A small text-conditioned image diffusion model, trained from scratch.
Model: text encoder width 192, text encoder norm layernorm.
Rows from block 2 of the denoiser of a small text-conditioned image diffusion model, named by matrix and row number. Rows with one number belong to one neuron. Each number is 200 + 20 x the weight over its row's rms, rounded and kept within 0 to 999. All counts start at 0.
After each neuron's rows are labels from the 100 images, of 14976 (inputs lightly noised), where the neuron reaches its highest value: "responds to" is what is common among them. Only what is clearly more common there than usual is listed. The data: made-up ball-and-stick molecule models. In brackets: how many of the 100.
# fc1: MLP up (model.blocks.2.mlp.fc1.weight, 480x160), inputs 0-79
# fc2: MLP down (model.blocks.2.mlp.fc2.weight, 160x480, transposed), outputs 0-79

fc1.76,193,211,157,200,213,172,195,191,175,198,225,169,251,231,164,201,194,200,203,214,199,205,233,204,216,200,233,217,187,210,176,213,220,197,215,183,184,195,221,228,171,191,207,173,195,208,181,193,218,194,198,201,229,188,194,190,222,241,215,175,167,198,213,172,198,223,194,202,198,177,197,185,194,166,192,159,201,234,189,232
fc2.76,214,178,232,217,171,219,186,198,145,214,189,228,179,215,189,200,161,174,206,213,161,252,186,206,172,170,206,222,210,210,169,229,232,201,218,188,174,161,209,205,196,149,199,212,239,190,178,206,223,207,207,208,202,200,204,232,224,199,209,215,178,204,175,173,183,202,198,204,204,201,195,183,209,182,185,210,196,185,216,200
responds to: yellow ball (75)

fc1.46,186,188,222,218,206,200,193,202,212,208,210,189,179,165,259,172,204,188,195,203,188,201,212,197,203,216,182,196,243,193,211,214,190,172,189,180,183,193,167,209,213,288,209,222,189,211,208,214,213,219,163,191,218,184,153,200,174,221,188,190,195,215,216,220,194,212,191,193,198,200,198,195,189,178,213,209,199,206,219,189
fc2.46,189,205,230,167,182,205,189,210,191,204,223,201,168,173,214,181,227,190,199,215,201,209,205,206,216,200,171,217,245,198,209,212,201,205,165,201,174,212,167,177,234,224,183,225,194,200,178,185,216,220,131,214,184,163,164,193,189,209,201,182,210,200,183,196,228,227,186,215,186,180,196,216,193,192,218,189,216,199,212,163
responds to: space-filling (61)

fc1.21,216,171,182,215,234,207,210,203,207,195,201,201,201,225,171,212,207,213,198,193,182,165,219,176,238,213,177,174,163,194,205,218,176,186,194,207,233,212,165,201,198,188,230,196,202,224,206,148,169,207,195,225,187,177,204,181,179,186,236,175,214,233,226,204,210,212,207,225,194,185,204,181,175,243,195,219,189,216,161,206
fc2.21,205,156,212,228,204,213,196,206,165,206,188,219,168,198,177,218,183,204,202,205,204,192,199,196,186,200,167,190,150,184,166,231,195,200,195,213,234,199,187,188,196,140,186,205,193,207,199,202,146,192,225,239,178,205,189,202,177,192,204,187,202,195,211,213,207,183,193,190,212,202,189,201,213,223,215,229,185,205,196,189
responds to: yellow ball (67)

fc1.26,202,210,200,194,146,170,215,162,191,210,212,206,196,224,232,192,240,206,225,204,213,197,192,225,176,235,223,196,215,169,174,201,209,230,195,187,170,198,179,167,220,258,192,180,193,180,185,221,182,185,211,189,200,210,183,180,230,216,189,191,179,180,193,201,197,230,201,211,182,208,195,220,188,208,213,198,193,210,255,202
fc2.26,209,212,199,220,163,182,183,177,194,200,194,169,189,200,221,204,207,172,221,187,202,244,250,199,186,188,190,179,177,204,159,253,189,205,180,175,198,166,188,180,218,197,168,192,176,190,206,204,208,186,220,198,216,222,189,209,235,209,215,215,198,187,202,186,236,190,184,219,181,191,197,236,245,193,194,226,219,196,224,219
responds to: green ball (71)

fc1.354,204,235,185,237,181,171,223,209,161,206,174,227,200,214,177,219,204,211,216,173,191,161,175,176,183,207,211,195,172,189,220,178,213,201,156,212,208,194,202,194,220,201,235,167,207,209,199,217,190,201,188,210,221,208,205,192,211,212,180,186,183,157,183,221,175,221,209,209,190,200,213,198,174,223,194,247,204,195,184,170
fc2.354,182,188,230,231,197,181,199,191,160,212,167,231,150,199,200,211,182,187,214,224,214,236,174,195,175,177,162,207,181,201,144,214,225,184,207,196,208,176,202,182,217,161,167,215,183,195,211,208,200,232,212,217,201,198,201,211,193,205,174,228,211,170,200,183,185,213,178,204,209,203,201,205,216,188,173,219,197,169,209,188
responds to: yellow ball (76)

fc1.31,249,179,205,196,188,183,215,200,205,169,166,197,227,238,202,216,193,197,203,193,213,201,181,201,216,186,236,185,198,216,175,198,202,196,180,238,214,203,226,200,162,211,199,188,216,234,165,215,183,227,215,236,171,222,230,211,192,197,209,188,206,197,198,193,238,227,178,179,204,165,196,203,176,196,190,178,203,227,208,179
fc2.31,229,193,218,196,178,194,189,213,195,223,212,195,230,204,204,212,203,197,191,206,212,223,210,224,174,207,222,181,195,201,206,168,188,203,194,244,209,216,194,192,194,181,208,221,238,240,173,201,199,235,226,215,216,237,197,213,180,236,211,223,179,169,206,180,226,234,209,207,191,182,191,184,180,191,168,183,184,200,209,169
responds to: space-filling (70)

fc1.7,227,193,189,225,207,206,196,202,182,172,211,174,190,214,153,220,207,216,180,189,200,204,173,165,214,177,225,196,185,190,184,197,201,214,227,234,190,216,217,178,202,172,155,172,179,232,180,195,168,205,214,199,220,201,200,200,215,166,201,210,205,181,169,207,230,210,209,198,210,212,189,188,193,218,217,194,199,212,210,183
fc2.7,224,218,219,226,186,212,200,207,157,207,223,184,210,230,201,205,169,196,179,227,191,203,161,162,185,198,198,175,211,172,201,195,188,211,240,240,177,203,202,217,209,173,178,169,186,249,217,185,177,205,232,208,231,242,206,205,207,159,201,195,200,172,197,228,217,195,211,175,216,197,203,163,181,204,207,232,209,209,217,195
responds to: yellow ball (73)

fc1.344,212,216,193,174,186,215,204,204,236,169,225,199,222,158,187,196,184,170,193,189,206,192,193,178,256,230,235,215,195,182,216,210,216,222,169,243,221,197,207,194,198,207,202,262,214,177,229,194,169,220,192,201,167,204,213,160,219,180,197,208,224,218,202,216,209,196,212,217,213,175,181,181,196,210,192,199,219,228,170,175
fc2.344,196,212,196,184,243,205,198,194,239,215,205,170,225,167,139,176,193,211,168,161,192,200,227,180,218,188,231,196,207,166,179,202,182,191,222,202,227,194,168,195,204,195,218,239,190,196,202,161,179,216,205,179,166,200,185,182,200,215,189,230,228,226,211,199,225,189,199,206,207,186,189,225,203,208,192,209,210,240,182,171
responds to: yellow ball (67)

fc1.299,221,189,185,182,211,180,198,215,172,165,213,213,205,225,152,200,183,244,191,204,198,184,216,183,220,210,243,204,173,188,208,209,181,204,149,201,241,229,178,185,196,172,211,202,235,232,185,198,176,208,210,206,200,216,208,207,196,216,202,178,196,221,237,243,228,205,202,212,192,197,211,207,178,197,212,194,210,213,195,200
fc2.299,226,190,224,213,189,202,226,207,160,195,181,235,210,211,169,200,194,206,197,209,208,197,188,168,194,179,219,190,172,197,164,210,201,201,179,179,202,171,192,196,199,156,207,201,225,233,215,197,163,197,233,223,160,209,192,216,218,194,205,189,212,199,214,208,193,173,170,209,202,201,194,190,208,194,188,206,218,186,198,183
responds to: yellow ball (72); space-filling (60)

fc1.201,226,161,180,225,173,197,205,226,208,192,199,158,224,182,209,167,172,188,189,195,219,228,191,211,224,187,212,183,183,183,226,205,193,183,229,223,197,227,246,176,167,207,215,190,244,213,171,207,222,217,202,186,206,212,199,182,190,164,179,166,237,207,194,175,201,212,225,190,203,185,180,217,186,200,159,158,193,194,203,205
fc2.201,198,198,199,201,184,193,214,241,204,206,229,179,232,236,196,225,178,223,204,248,161,207,196,205,217,183,226,226,232,183,209,187,211,169,209,196,201,195,223,179,177,207,190,209,231,188,196,201,217,238,198,210,187,192,195,201,214,222,229,201,160,246,183,186,207,223,221,195,199,193,164,184,178,232,158,189,174,223,192,198
responds to: balls: twelve (26)